{
  "n_mels": 64,
  "encoder_drop_path": 0.15,
  "text_encoder_layers": 7,
  "text_encoder_norm": "rmsnorm",
  "text_encoder_bias": "qkv",
  "text_encoder_drop_path": 0.1,
  "steps": 15200
}
Rows from block 3 of the text encoder, named by matrix and row number. Rows with one number belong to one neuron. Each number is 200 + 40 x the weight over its row's rms, rounded and kept within 0 to 999. All counts start at 0. After the name is the row's rms in percent of the matrix's.
# fc1: MLP up (text_encoder.blocks.3.mlp.fc1.weight, 1536x256), inputs 86-171
# fc2: MLP down (text_encoder.blocks.3.mlp.fc2.weight, 256x1536, transposed), outputs 86-171
fc1.1301,089,157,254,211,203,140,137,205,168,208,209,192,204,151,207,191,209,174,208,247,168,243,196,211,207,180,175,240,88,166,195,209,193,203,219,183,235,185,157,195,199,178,174,173,126,164,200,210,171,243,203,223,210,298,174,215,201,220,207,251,232,206,234,268,119,119,195,165,215,195,154,204,266,222,239,195,190,324,239,155,253,169,107,281,184,172,198
fc2.1301,148,193,262,209,181,203,190,209,189,154,186,164,91,150,244,200,208,212,186,202,151,157,285,215,177,191,223,183,245,122,162,200,187,194,188,175,168,203,138,269,201,179,188,166,231,261,206,246,191,109,200,253,200,208,194,204,295,142,166,250,240,233,101,244,199,187,193,320,198,250,203,220,156,218,67,196,252,183,201,207,190,98,219,233,186,254,174
fc1.1302,101,195,253,268,220,183,144,192,194,138,244,192,210,282,285,212,205,155,195,175,161,220,234,175,241,228,187,273,201,188,224,259,219,245,201,244,200,185,285,93,209,183,127,191,201,223,187,194,188,188,216,169,194,109,209,232,222,198,158,149,158,227,89,167,204,166,204,239,227,148,226,223,184,233,219,194,192,143,187,210,179,205,258,202,221,217,281
fc2.1302,064,222,175,235,193,176,182,185,269,165,157,201,207,216,229,202,253,144,168,184,175,68,156,183,86,251,200,211,190,162,257,198,250,200,205,245,190,175,215,207,244,212,230,239,249,187,192,195,220,187,194,208,163,242,210,205,182,206,186,199,221,101,278,193,214,190,185,278,179,299,178,202,226,200,205,288,221,247,232,318,223,191,324,148,211,203,252
fc1.1303,081,253,135,212,128,196,245,201,260,220,139,262,216,118,188,212,267,207,175,141,220,242,194,193,155,155,209,204,234,198,208,195,205,125,199,205,226,197,230,212,149,211,281,230,236,271,214,221,160,204,214,162,230,222,187,213,246,198,157,164,144,163,190,177,243,284,256,213,216,265,202,211,263,142,178,200,216,156,278,176,162,249,232,238,193,197,200
fc2.1303,100,179,140,162,239,200,214,180,219,231,217,273,299,266,134,220,175,167,222,207,258,243,140,192,221,211,179,207,179,317,218,178,195,205,215,206,206,224,273,170,185,253,203,187,169,139,205,202,230,255,187,155,187,171,202,194,131,244,236,135,192,224,269,150,188,259,215,111,196,131,226,182,223,171,328,202,174,210,165,144,220,317,200,171,192,155,221
fc1.1304,086,242,123,243,195,242,231,201,253,215,194,290,192,112,218,180,256,196,148,179,255,170,203,208,149,145,186,193,219,228,166,210,185,110,229,143,236,183,210,213,138,204,232,211,206,250,177,231,81,163,188,204,236,241,201,232,202,214,127,138,157,148,183,152,197,247,225,203,229,201,234,202,277,170,203,134,261,164,240,99,199,206,279,214,167,216,220
fc2.1304,106,188,141,179,232,184,217,164,207,256,224,266,298,285,139,209,191,165,203,203,264,257,138,195,216,206,166,195,166,332,225,174,212,201,215,191,225,214,231,147,184,231,208,209,179,153,193,189,214,248,195,161,196,191,236,195,139,250,240,149,184,213,267,133,194,257,229,128,195,140,215,177,221,181,347,200,167,211,152,135,220,314,197,184,196,146,211
fc1.1305,079,240,94,252,141,199,246,198,249,227,166,281,172,116,179,191,240,199,155,172,234,258,219,206,157,173,205,183,246,207,196,227,186,90,191,166,221,168,241,249,157,207,235,249,171,224,184,207,195,192,190,153,206,221,216,204,208,216,170,152,171,150,195,156,218,296,230,198,226,197,187,210,236,187,195,166,228,172,222,185,208,245,241,196,174,250,207
fc2.1305,103,191,138,174,240,198,226,174,203,232,223,274,285,285,124,208,189,169,207,203,263,232,137,190,228,215,180,201,163,321,223,178,189,204,211,198,225,226,235,149,197,244,205,195,176,171,192,193,209,267,173,161,199,171,209,195,125,259,237,140,199,229,262,147,192,251,229,105,193,155,225,170,232,166,332,196,168,209,158,130,226,308,194,186,189,159,221
fc1.1306,071,244,119,186,173,192,220,239,185,215,204,266,260,114,159,184,229,211,162,126,230,189,209,197,140,201,206,205,247,191,174,195,260,114,188,207,213,149,215,198,129,238,259,187,224,269,199,223,195,202,148,210,209,197,225,267,213,229,127,164,146,170,200,188,229,240,210,231,209,241,208,188,209,158,211,200,281,103,216,191,207,211,280,153,177,237,215
fc2.1306,100,197,127,189,217,195,223,190,228,246,229,254,307,248,160,221,189,180,217,185,269,248,149,180,223,204,165,199,169,319,234,195,203,222,207,217,233,216,248,129,203,232,209,214,179,129,190,183,208,275,191,147,192,192,204,193,95,261,249,157,168,215,269,147,191,230,219,112,187,135,230,181,221,161,348,209,190,215,163,180,201,295,196,179,199,138,221
fc1.1307,074,270,102,231,157,194,246,196,269,217,200,270,206,132,158,197,225,203,207,152,274,211,205,236,169,170,221,172,289,191,193,216,206,99,179,199,221,165,223,210,171,248,208,268,208,241,173,200,163,163,194,194,226,268,247,172,250,230,181,148,188,158,198,157,228,294,249,215,216,269,165,206,209,150,129,220,271,173,200,167,133,238,215,223,198,222,221
fc2.1307,100,193,156,170,232,201,231,176,207,243,231,263,288,282,127,222,186,188,209,187,219,232,122,198,222,210,187,200,175,328,211,180,197,209,206,205,228,220,249,144,205,248,204,194,155,160,197,198,203,266,187,175,189,157,206,193,113,258,224,142,191,211,265,149,190,242,220,105,193,144,227,180,223,150,325,200,175,220,160,136,228,323,192,189,190,158,224
fc1.1308,092,151,279,226,261,195,158,129,188,165,184,197,210,285,219,221,224,172,177,154,157,205,246,214,216,247,227,257,186,205,173,229,235,265,207,268,158,212,236,150,206,212,143,145,200,200,192,207,180,223,210,130,213,10,217,206,273,201,170,153,224,269,162,161,196,195,201,215,215,207,210,225,206,234,204,195,182,149,188,227,153,195,279,185,175,211,275
fc2.1308,062,185,202,219,139,146,143,225,258,142,185,186,188,184,250,225,234,201,174,193,148,85,211,195,163,220,195,188,176,153,228,183,234,182,181,204,185,174,211,203,191,176,245,252,243,192,202,206,203,118,197,252,182,291,222,238,217,194,199,223,189,84,184,227,237,216,168,294,199,303,180,233,197,172,173,229,197,279,203,290,214,190,303,159,242,187,207
fc1.1309,086,143,234,202,222,205,170,222,178,179,233,203,204,245,191,175,125,222,268,292,95,232,211,173,244,203,206,192,135,268,229,199,168,273,208,182,172,187,209,180,199,188,195,236,196,188,123,203,232,203,195,204,176,227,177,201,220,222,222,197,250,133,206,203,199,146,197,146,171,144,221,193,250,178,219,87,158,231,231,192,207,226,135,245,255,137,184
fc2.1309,140,198,258,211,177,203,191,201,191,144,193,161,95,134,265,217,211,212,179,205,158,152,291,216,181,185,219,176,243,118,160,198,199,198,176,181,168,195,131,266,201,176,182,156,217,257,207,247,194,124,194,245,203,213,191,201,279,143,160,245,246,234,109,251,200,180,194,309,210,272,190,210,168,234,64,197,246,179,205,203,195,93,203,226,191,255,170
fc1.1310,123,142,343,201,204,216,102,167,169,215,167,212,228,264,194,189,159,205,239,265,105,224,218,183,282,217,185,220,154,242,203,195,166,233,161,168,198,235,192,218,169,212,179,150,163,157,216,205,220,197,165,202,242,213,120,196,205,201,212,206,305,245,228,238,187,123,161,188,197,206,183,269,219,217,257,138,134,232,179,199,264,205,185,261,233,172,210
fc2.1310,160,196,254,212,169,207,184,212,188,153,194,156,100,144,250,204,210,209,177,204,158,152,286,208,186,190,219,173,239,131,166,200,192,194,191,172,166,198,132,266,198,171,189,166,222,264,206,238,195,118,194,247,202,225,190,203,290,139,154,242,239,234,100,251,197,184,197,318,202,255,202,227,155,228,56,198,254,187,201,215,192,100,207,232,187,246,177
fc1.1311,085,152,194,190,159,174,199,197,206,165,144,228,188,183,171,179,200,202,160,131,154,203,138,203,170,229,227,204,230,113,212,200,244,199,183,218,154,198,220,188,201,224,199,229,208,179,309,199,191,239,227,197,262,250,222,239,264,232,199,129,192,117,198,177,221,229,305,240,198,267,180,211,245,106,205,229,225,193,187,231,165,266,227,288,154,214,169
fc2.1311,089,166,149,179,247,204,209,176,251,254,213,225,303,267,140,202,174,209,205,166,233,243,123,160,235,202,187,195,186,331,233,191,196,183,201,227,235,213,287,127,237,270,219,199,169,148,199,202,203,255,197,190,186,142,200,193,141,253,203,145,173,207,242,207,211,259,205,98,182,108,202,189,263,143,305,190,178,210,187,187,204,304,208,172,209,158,200
fc1.1312,103,167,193,187,205,209,268,221,188,202,208,232,128,201,192,265,187,175,199,143,286,103,223,150,233,246,225,221,223,235,204,195,189,204,205,200,265,207,206,240,172,192,172,200,206,292,148,208,227,173,162,191,204,157,183,273,192,227,112,189,172,212,197,200,188,224,139,215,174,302,230,237,264,273,206,198,194,171,176,174,222,155,230,189,158,246,191
fc2.1312,067,188,165,211,160,162,252,244,187,265,168,191,200,227,143,203,190,219,194,232,229,241,121,176,186,227,161,211,175,225,207,206,135,224,233,215,243,203,290,239,178,229,220,268,176,188,185,201,239,266,192,104,197,126,194,208,137,228,241,240,143,185,219,120,189,174,203,150,198,202,194,189,211,197,276,212,189,252,181,214,116,273,174,198,164,191,239
fc1.1313,097,262,151,176,210,92,304,254,214,214,219,230,173,180,172,158,196,150,188,149,243,362,179,229,153,182,205,193,152,186,166,203,196,253,173,202,152,195,210,156,146,225,187,192,226,191,221,168,265,136,159,118,216,187,239,212,177,198,153,203,175,162,238,172,187,284,168,153,225,146,172,240,188,237,157,143,174,208,237,231,235,261,219,67,203,228,195
fc2.1313,091,182,188,170,247,186,269,214,215,261,230,240,268,265,149,220,175,192,208,195,218,251,127,187,254,200,175,214,151,230,221,207,201,197,245,212,229,206,235,91,226,265,195,205,159,136,186,200,201,296,185,165,199,172,204,186,90,217,242,155,207,223,241,169,210,227,204,120,166,98,197,191,217,135,326,179,135,211,181,154,229,339,189,198,178,184,193
fc1.1314,081,177,201,190,196,138,226,322,162,187,209,188,273,207,242,200,112,201,208,203,204,205,196,201,232,213,188,221,222,205,235,204,170,213,227,218,194,187,311,148,204,128,154,286,286,229,85,184,212,277,178,184,188,176,193,206,228,228,243,172,220,128,150,192,213,165,149,200,178,151,219,202,214,221,216,135,190,185,170,190,163,154,184,204,214,161,214
fc2.1314,042,197,209,220,242,180,241,188,222,118,206,204,158,161,243,213,192,156,210,279,109,150,173,192,86,174,203,258,167,140,160,200,273,251,180,222,193,179,199,273,259,263,197,210,152,151,196,268,217,166,222,218,185,143,226,194,168,228,265,259,190,174,228,235,184,194,216,200,203,283,173,166,230,175,245,192,207,253,271,226,217,207,218,194,172,246,203
fc1.1315,076,188,211,188,99,131,191,193,158,158,251,200,209,245,283,140,214,197,190,189,201,215,243,241,194,181,182,225,200,175,215,187,163,184,188,223,202,226,240,175,214,183,208,279,209,219,115,190,243,220,195,212,210,178,154,149,206,234,190,169,232,165,220,190,181,215,162,194,213,199,207,162,176,261,241,228,248,257,162,248,213,118,154,203,211,196,189
fc2.1315,040,185,281,229,354,138,237,181,275,173,180,198,116,208,134,205,197,204,220,255,121,142,171,142,164,216,231,202,211,187,187,203,252,219,187,217,234,197,148,224,220,223,186,130,202,191,200,287,168,167,211,175,212,131,283,297,221,229,260,192,217,241,224,198,180,236,190,210,214,228,122,192,229,173,206,92,136,202,194,168,202,266,171,196,192,161,239
fc1.1316,099,158,271,197,245,198,118,139,187,161,171,193,200,259,220,200,202,118,183,157,139,173,243,201,189,233,233,265,192,187,207,274,223,241,177,274,147,230,255,116,213,228,171,182,198,219,199,216,213,242,276,140,201,33,217,204,234,203,159,152,184,220,147,177,204,163,177,223,242,214,207,241,168,255,211,156,178,146,179,189,156,197,255,188,158,239,231
fc2.1316,059,196,175,259,152,173,156,208,250,183,196,174,261,194,248,253,227,205,184,199,156,126,169,173,165,232,199,179,155,196,214,183,249,187,197,224,196,189,235,235,195,200,246,256,260,170,198,205,205,154,174,222,188,272,220,212,212,212,195,205,187,101,227,194,269,249,172,237,180,245,185,219,205,149,213,269,201,312,216,353,221,210,314,153,238,171,223
fc1.1317,092,343,166,236,157,226,194,193,257,194,156,209,266,138,239,206,214,256,157,175,223,220,225,224,207,152,254,197,196,251,227,244,200,100,241,207,179,207,282,210,201,196,229,205,213,247,232,199,176,203,139,162,240,195,224,211,203,203,203,190,178,167,205,194,225,300,255,199,239,224,191,223,193,169,191,227,250,148,229,164,99,246,195,232,161,203,210
fc2.1317,089,203,121,196,250,205,230,218,204,218,217,247,292,292,126,202,186,159,232,181,240,216,124,185,231,229,184,196,192,294,214,166,199,207,222,197,214,240,229,173,210,250,208,195,190,202,191,188,206,257,193,144,172,147,198,192,161,209,205,143,204,225,263,201,212,260,210,115,189,166,192,189,238,184,278,221,159,206,178,89,247,298,187,169,197,164,240
fc1.1318,108,167,257,202,194,147,244,235,198,204,205,193,159,246,153,182,158,180,204,243,70,211,195,187,205,196,238,215,144,206,217,205,114,309,235,196,179,190,242,247,236,205,198,204,115,183,173,214,229,278,213,175,148,235,85,196,124,210,309,275,211,239,213,271,204,169,170,137,112,203,184,182,252,156,175,125,192,266,232,166,240,235,179,240,205,207,186
fc2.1318,152,199,266,213,172,210,189,222,182,147,181,159,92,128,262,210,209,212,188,205,161,150,284,211,180,193,224,176,245,125,159,205,186,199,184,182,169,197,143,270,208,181,193,165,218,266,202,258,198,138,183,240,200,198,176,199,285,138,165,250,232,240,97,247,205,182,185,311,196,256,195,219,166,228,53,196,260,194,204,212,189,93,201,231,186,267,181
fc1.1319,086,263,151,304,180,204,202,192,274,212,220,194,222,126,232,200,199,223,175,230,235,209,230,250,188,204,246,211,225,208,203,226,174,160,146,222,205,214,246,285,273,217,229,281,203,238,152,200,158,193,194,130,288,301,203,191,252,202,202,206,214,182,197,228,251,258,293,227,231,241,157,160,193,175,195,185,256,191,228,196,144,210,221,188,188,222,190
fc2.1319,085,185,170,191,258,187,250,202,201,238,225,252,278,277,104,210,164,202,239,150,234,230,138,182,238,212,198,187,208,296,201,166,204,201,206,205,237,248,211,177,227,265,207,187,194,172,192,211,195,267,187,200,201,131,209,188,156,238,189,125,204,222,288,171,213,233,210,118,178,136,196,207,221,192,279,175,132,217,194,94,278,311,186,197,200,189,227
fc1.1320,086,238,161,217,143,171,243,212,200,229,154,236,275,107,190,173,243,207,197,163,221,200,204,179,127,222,215,195,227,121,199,162,248,99,159,152,229,163,245,197,195,221,220,221,218,257,215,219,263,212,229,210,208,182,218,236,243,161,178,138,118,182,155,200,228,239,212,241,203,200,216,119,280,195,192,193,277,132,207,175,141,238,214,202,192,183,189
fc2.1320,112,189,127,172,231,201,208,193,231,252,209,267,311,265,168,203,197,161,226,202,285,247,141,198,218,212,170,210,164,297,233,177,195,204,209,242,194,211,264,166,189,210,229,201,172,150,202,184,226,266,203,176,181,193,193,206,137,248,255,147,189,214,273,146,166,232,220,109,198,140,224,202,248,171,354,191,149,214,172,166,211,292,195,180,198,152,214
fc1.1321,105,237,203,147,175,94,142,228,158,165,209,197,250,146,240,194,188,149,215,185,295,168,213,152,233,204,212,237,157,202,196,238,185,193,233,157,170,177,136,234,218,167,157,214,231,201,202,189,131,208,138,236,263,255,197,241,242,260,209,197,199,199,194,216,306,187,212,181,188,173,188,220,260,167,222,244,179,156,191,124,202,135,200,265,202,284,247
fc2.1321,063,219,200,210,196,159,200,204,239,252,201,206,229,262,171,174,116,183,209,213,205,242,149,207,230,189,101,170,120,192,226,188,200,249,242,219,203,218,281,160,188,178,186,235,184,117,209,202,246,189,236,190,202,247,222,198,146,242,243,195,206,198,243,170,239,216,208,142,200,148,188,264,228,204,326,203,164,213,256,144,233,221,224,190,230,141,232
fc1.1322,136,232,215,123,214,198,153,195,198,202,208,178,224,181,211,134,214,244,164,190,233,175,210,180,130,200,232,224,187,188,202,185,146,196,196,160,219,265,182,201,221,167,183,162,296,198,286,196,199,178,138,275,185,186,195,210,229,206,105,169,204,131,187,241,202,188,191,206,238,195,215,256,189,154,275,240,155,172,167,161,211,163,196,168,260,194,237
fc2.1322,082,185,180,196,227,161,138,146,204,280,205,201,276,265,171,68,159,215,226,198,178,230,161,218,218,126,125,204,166,179,272,173,198,122,237,223,216,288,196,214,261,165,252,204,208,157,221,93,277,189,274,263,266,182,248,225,192,266,175,209,196,189,208,173,181,219,204,186,214,123,204,299,183,232,271,205,77,157,181,195,233,192,218,166,238,123,180
fc1.1323,080,236,142,210,171,214,224,206,233,236,168,237,240,164,197,190,245,206,157,152,188,229,198,112,92,207,196,247,196,175,203,195,276,189,205,200,269,165,252,169,117,231,284,174,234,259,164,231,228,198,180,220,184,170,224,237,205,238,129,160,140,230,174,194,187,227,222,204,198,199,213,155,268,190,214,145,259,133,223,174,183,242,270,198,164,179,192
fc2.1323,103,191,138,183,201,194,205,175,226,237,219,246,321,242,175,197,202,161,209,213,310,222,121,185,212,203,174,199,159,304,234,193,202,209,210,210,210,199,250,150,182,233,215,223,168,119,200,164,214,252,214,142,189,203,202,200,112,253,243,163,168,203,280,128,193,236,218,124,202,167,237,191,196,171,352,214,196,229,154,197,200,287,195,164,204,154,220
fc1.1324,100,217,137,208,154,101,180,287,194,153,247,122,199,206,230,224,210,205,143,138,225,189,181,205,181,177,277,223,247,169,187,191,230,230,199,264,241,212,210,190,225,203,180,170,212,217,201,198,199,261,197,202,201,189,206,186,281,204,158,171,156,184,142,216,247,148,226,250,316,200,177,200,200,187,245,257,241,182,199,191,82,199,262,241,234,205,249
fc2.1324,087,194,132,198,235,168,197,191,232,215,207,195,306,258,185,198,182,185,228,180,216,201,131,183,189,220,195,203,156,255,290,188,220,208,205,248,233,192,280,188,225,216,211,267,213,165,181,162,217,255,257,169,184,192,208,198,133,275,192,134,151,130,325,155,155,202,180,130,184,165,200,197,207,188,324,214,151,210,197,231,218,285,213,163,225,139,244
fc1.1325,081,257,75,273,156,217,221,163,240,208,222,230,195,137,211,199,226,271,132,190,273,245,223,234,197,190,216,197,243,204,141,237,173,110,153,205,216,195,301,232,213,194,289,262,171,207,185,214,151,183,238,143,207,289,202,201,214,234,172,156,181,168,184,179,234,268,280,227,215,210,185,158,215,183,169,121,272,188,232,222,194,208,206,197,198,226,204
fc2.1325,093,194,156,176,255,193,237,181,200,241,225,271,271,279,105,230,160,182,216,177,236,224,146,185,225,206,193,189,188,328,211,160,197,206,203,203,221,218,228,149,219,258,207,192,188,178,177,201,204,270,181,166,197,149,224,189,139,246,218,147,215,228,277,147,193,261,205,113,174,142,213,179,224,170,309,200,161,208,170,118,258,319,189,197,188,162,244
fc1.1326,083,255,133,241,199,215,220,222,291,202,196,282,243,143,197,174,258,194,191,150,242,183,223,169,74,172,201,182,201,178,152,203,218,53,202,136,239,184,215,198,151,214,233,162,229,293,193,211,157,193,164,238,217,200,247,254,203,176,134,173,148,119,194,169,210,315,259,230,219,200,265,191,251,163,211,171,320,155,221,113,164,224,288,219,179,191,209
fc2.1326,117,183,143,180,224,190,211,174,215,255,238,245,315,268,147,210,199,166,215,206,281,251,130,197,220,212,162,201,171,334,238,180,202,204,216,204,218,208,246,136,177,219,225,206,176,139,199,181,218,251,200,164,194,201,222,198,133,241,250,150,181,213,264,146,189,225,235,110,197,154,228,196,229,190,359,203,159,205,152,161,199,294,196,180,204,146,208
fc1.1327,086,232,91,202,167,208,216,187,211,148,227,189,192,157,198,210,239,261,172,149,210,239,238,204,186,204,203,179,195,128,164,177,209,146,134,217,239,201,272,177,219,199,306,206,188,225,222,196,179,200,227,199,198,194,208,210,197,184,192,140,167,188,242,199,184,230,240,212,176,198,268,83,190,178,151,123,287,166,218,239,191,209,206,247,191,202,155
fc2.1327,092,172,126,181,237,189,229,192,221,265,206,238,275,273,124,231,173,202,209,187,256,256,128,187,227,204,223,178,207,343,212,155,199,200,194,231,224,198,250,126,214,267,233,183,180,147,160,196,206,270,182,167,203,151,224,187,124,254,225,161,200,201,234,157,200,245,208,88,168,123,219,192,235,130,324,202,192,211,179,163,273,310,194,195,199,168,215
fc1.1328,116,199,150,235,188,144,309,252,230,199,208,221,131,175,156,205,194,185,194,204,201,175,206,190,218,280,185,247,224,202,238,210,212,198,213,228,263,203,223,218,234,161,162,216,233,222,165,201,210,198,200,178,228,115,233,214,174,196,197,265,242,201,151,172,220,220,167,196,164,237,186,183,184,248,163,266,190,202,192,200,199,162,170,178,282,214,218
fc2.1328,070,172,213,187,225,188,269,247,173,235,161,212,166,216,202,205,200,192,202,208,237,228,173,197,187,214,160,241,199,226,193,261,131,175,198,219,245,221,316,218,211,234,214,237,148,195,191,272,190,221,204,184,187,32,177,217,125,251,262,219,140,202,198,137,205,182,207,134,173,211,170,191,200,200,244,238,180,249,185,216,193,268,176,213,213,239,272
fc1.1329,117,179,187,181,281,211,117,251,124,168,202,295,227,104,218,201,282,162,142,177,274,212,280,163,197,125,182,221,165,238,210,191,196,280,119,173,215,123,165,228,198,252,171,181,254,188,199,217,266,230,205,161,180,156,285,158,143,316,174,291,226,197,163,200,207,262,192,189,194,163,182,204,178,162,196,187,195,171,269,259,206,221,179,135,251,193,161
fc2.1329,074,197,153,180,226,178,195,216,138,225,228,194,293,185,165,196,210,202,200,262,197,303,209,220,244,172,149,197,163,202,220,220,282,233,185,260,180,203,156,115,170,237,245,192,213,134,203,178,192,261,271,205,249,268,192,196,130,204,231,186,196,212,210,185,234,210,230,179,210,141,186,235,121,184,247,206,144,206,257,195,222,215,196,178,216,169,141
fc1.1330,076,297,152,137,144,250,199,205,209,227,161,202,211,165,252,85,215,201,160,176,191,158,231,174,188,192,207,194,203,200,186,134,224,73,192,151,219,162,177,211,155,237,235,196,234,221,175,207,198,202,148,223,165,214,198,275,177,198,90,138,168,284,198,179,209,213,208,226,201,172,236,221,211,184,212,206,234,206,247,187,211,221,216,143,159,178,243
fc2.1330,065,175,145,194,220,184,217,178,211,218,225,203,299,255,106,241,191,154,253,219,339,225,133,210,215,208,161,206,181,291,248,203,174,216,216,195,219,224,250,122,195,209,216,210,130,154,199,140,238,216,184,159,198,196,198,172,155,213,253,194,203,220,229,195,172,222,257,118,184,157,213,187,196,188,343,245,200,188,118,200,195,276,200,191,193,173,213
fc1.1331,085,196,250,236,171,197,175,169,226,181,179,214,186,223,194,233,220,195,261,200,112,222,163,213,200,199,162,276,184,105,206,253,187,224,189,227,199,181,287,138,203,190,174,174,171,232,194,121,200,306,207,133,269,66,240,173,190,190,109,147,222,133,196,184,204,252,206,203,198,229,199,214,237,254,181,178,243,218,202,161,170,171,259,192,195,218,238
fc2.1331,049,195,228,253,197,123,171,217,241,192,203,225,238,209,189,209,202,195,126,226,169,203,193,222,187,299,251,188,197,193,268,137,259,181,203,236,220,198,198,197,220,216,178,215,242,179,127,296,226,150,222,196,154,214,188,317,273,205,248,187,155,197,225,192,250,232,191,192,155,249,197,189,219,104,214,191,162,232,193,236,218,238,258,179,235,155,214
fc1.1332,077,221,193,220,41,215,220,253,236,204,187,259,238,166,161,191,257,202,193,174,184,245,197,191,157,286,248,248,228,133,214,186,207,142,192,239,233,189,252,257,144,260,270,204,213,212,147,222,235,229,194,157,229,172,220,234,193,172,182,139,178,196,213,217,245,319,284,205,204,232,186,189,252,188,182,188,237,180,166,191,198,185,209,250,181,207,203
fc2.1332,087,207,160,186,252,186,223,185,233,266,204,246,293,272,147,241,191,175,247,182,219,221,142,201,207,205,188,198,172,284,232,163,195,209,204,243,245,241,255,121,218,226,197,200,140,164,194,191,226,278,190,165,181,154,199,194,143,259,225,131,197,227,244,187,186,226,205,139,195,123,208,198,222,144,347,181,149,210,191,164,207,305,205,167,200,159,221
fc1.1333,113,257,187,192,138,189,178,148,199,222,251,199,246,200,126,220,270,277,204,193,204,259,212,249,173,200,242,234,182,161,225,231,238,264,219,224,209,204,158,187,250,171,214,246,199,251,166,260,187,271,197,179,162,174,220,206,191,164,239,161,170,244,166,175,253,196,224,219,185,134,198,116,161,244,125,196,173,92,184,150,144,210,189,103,165,173,198
fc2.1333,088,233,164,218,197,225,205,198,220,251,196,224,278,274,221,198,190,187,195,201,290,261,164,216,207,214,193,213,178,176,239,196,230,209,229,266,202,175,216,142,232,200,295,222,203,252,211,222,228,268,161,201,183,189,202,200,132,229,210,170,158,176,316,114,196,212,237,106,138,163,182,160,240,225,316,177,125,178,272,186,184,286,187,189,231,129,274
fc1.1334,122,245,240,194,167,216,206,193,210,177,200,136,201,213,197,209,288,170,166,135,260,171,149,162,211,171,203,233,240,141,252,193,232,247,115,244,192,178,212,133,254,228,124,195,288,166,202,197,207,185,266,263,155,190,193,203,173,250,187,145,143,210,172,195,195,127,177,227,227,143,213,218,175,250,228,325,240,178,207,217,160,199,267,154,185,183,195
fc2.1334,087,215,178,228,205,178,194,186,262,199,169,189,231,213,219,165,255,166,204,191,231,152,84,112,158,268,198,217,169,183,281,205,213,235,204,253,194,186,286,179,209,241,238,254,224,116,209,195,220,253,210,179,180,205,190,192,177,250,193,190,186,154,300,143,192,200,195,171,171,197,193,188,203,189,303,299,218,234,196,254,214,236,261,178,214,171,220
fc1.1335,111,197,242,241,168,177,117,203,177,189,204,195,213,230,183,188,182,176,201,174,143,224,244,209,210,213,229,222,201,155,210,226,158,261,200,292,206,191,259,170,135,236,199,169,190,212,212,212,213,201,258,159,181,147,243,215,214,237,148,186,167,211,149,195,291,341,195,245,170,226,152,261,212,197,179,233,214,211,179,244,229,158,347,216,124,211,229
fc2.1335,068,193,194,223,207,168,182,154,258,185,161,263,200,229,172,244,226,201,241,132,153,103,183,194,213,224,212,192,170,202,199,164,219,238,150,262,211,192,249,173,239,259,243,220,218,166,212,169,209,248,188,163,157,184,168,205,185,238,200,207,199,153,249,183,221,194,184,187,210,188,184,190,251,132,212,240,152,220,229,228,194,231,252,118,205,183,187
fc1.1336,075,226,104,225,133,183,198,200,216,203,196,309,271,124,157,207,255,221,158,117,236,204,191,234,198,206,247,245,291,195,167,134,243,168,154,234,225,202,210,180,213,241,245,175,232,276,201,250,197,190,231,164,215,185,193,202,320,249,235,175,171,203,196,206,205,255,243,214,195,255,192,163,169,195,185,212,248,209,206,226,187,226,257,245,201,213,236
fc2.1336,096,195,149,181,228,198,233,179,205,254,222,250,293,256,144,227,162,204,208,178,222,249,144,182,213,210,178,203,172,280,215,190,211,202,201,244,217,202,249,128,207,239,204,226,182,120,174,177,200,293,198,167,198,191,203,183,102,251,244,136,174,204,280,153,200,218,202,108,190,135,208,186,228,157,366,197,157,209,178,170,232,310,190,169,198,157,222
fc1.1337,125,143,319,198,193,188,143,164,151,240,167,174,218,222,148,174,193,240,195,213,140,196,202,199,286,172,197,232,106,202,172,212,157,190,205,188,206,198,140,205,171,202,175,160,141,164,211,210,240,189,166,202,228,232,147,255,201,202,206,263,247,271,222,257,159,146,188,211,208,195,181,261,229,229,215,184,137,264,200,199,286,192,172,202,198,192,207
fc2.1337,161,194,258,211,172,205,187,215,184,156,185,161,94,148,245,201,208,209,179,202,157,163,286,209,188,188,222,178,238,127,162,200,187,197,188,174,168,198,138,268,198,173,190,168,223,269,205,236,192,114,195,249,202,220,188,201,291,139,159,241,240,232,100,249,197,182,196,318,200,252,204,226,160,228,62,198,253,187,202,209,187,98,208,236,187,251,178
fc1.1338,115,162,298,196,184,192,179,201,183,215,194,208,202,202,145,183,139,170,196,282,139,200,208,173,279,185,184,205,177,294,205,216,144,289,225,170,171,223,189,214,218,168,137,164,177,184,213,237,234,231,169,211,207,212,119,203,181,194,223,284,208,214,227,221,189,122,188,206,169,201,166,284,211,199,229,112,147,237,202,177,256,204,156,281,222,217,182
fc2.1338,160,196,262,214,166,212,184,221,182,149,189,159,96,136,258,204,210,204,177,208,160,158,282,210,182,192,213,181,242,121,170,204,188,198,192,176,167,197,143,274,197,179,190,169,222,265,205,249,195,126,196,241,201,215,183,202,289,143,163,248,235,236,102,248,200,183,193,313,198,256,199,222,157,233,52,200,256,191,202,213,186,95,205,237,186,255,180
fc1.1339,115,142,286,202,196,214,83,181,148,218,178,150,252,226,199,191,186,272,212,246,156,227,215,231,318,203,202,190,102,232,196,207,166,208,185,178,200,188,182,211,167,171,216,195,173,169,215,194,246,163,173,202,216,270,163,247,206,221,196,199,261,232,208,237,174,181,187,189,231,192,170,293,207,206,221,192,99,261,204,217,333,192,120,193,266,179,240
fc2.1339,157,195,254,209,178,201,185,209,183,156,194,169,93,152,240,206,208,212,183,199,154,156,291,209,190,189,214,176,237,128,155,198,187,199,184,172,167,197,128,259,198,173,188,158,223,271,205,233,194,117,191,248,204,225,192,200,288,136,156,237,250,234,100,255,196,182,197,323,203,257,201,219,164,229,63,196,254,183,204,210,183,103,211,231,186,250,171
fc1.1340,131,210,196,210,139,222,151,191,232,156,136,206,190,206,202,215,206,150,223,177,226,215,200,182,185,164,183,227,212,141,208,234,177,275,198,296,245,162,196,193,276,192,176,188,318,176,191,179,168,167,228,163,180,205,202,199,147,119,193,165,183,188,126,188,171,140,193,250,199,202,220,204,171,228,231,287,215,203,210,232,175,186,275,193,174,209,278
fc2.1340,077,212,197,229,205,208,224,170,222,181,163,184,230,205,211,150,214,170,192,230,219,133,111,143,133,238,197,199,172,158,285,214,234,221,239,295,156,187,240,234,242,249,216,226,282,177,203,165,213,206,211,179,167,215,199,173,173,219,168,175,185,115,294,178,207,196,188,251,176,224,184,193,175,205,215,312,247,220,222,278,213,188,265,145,231,195,252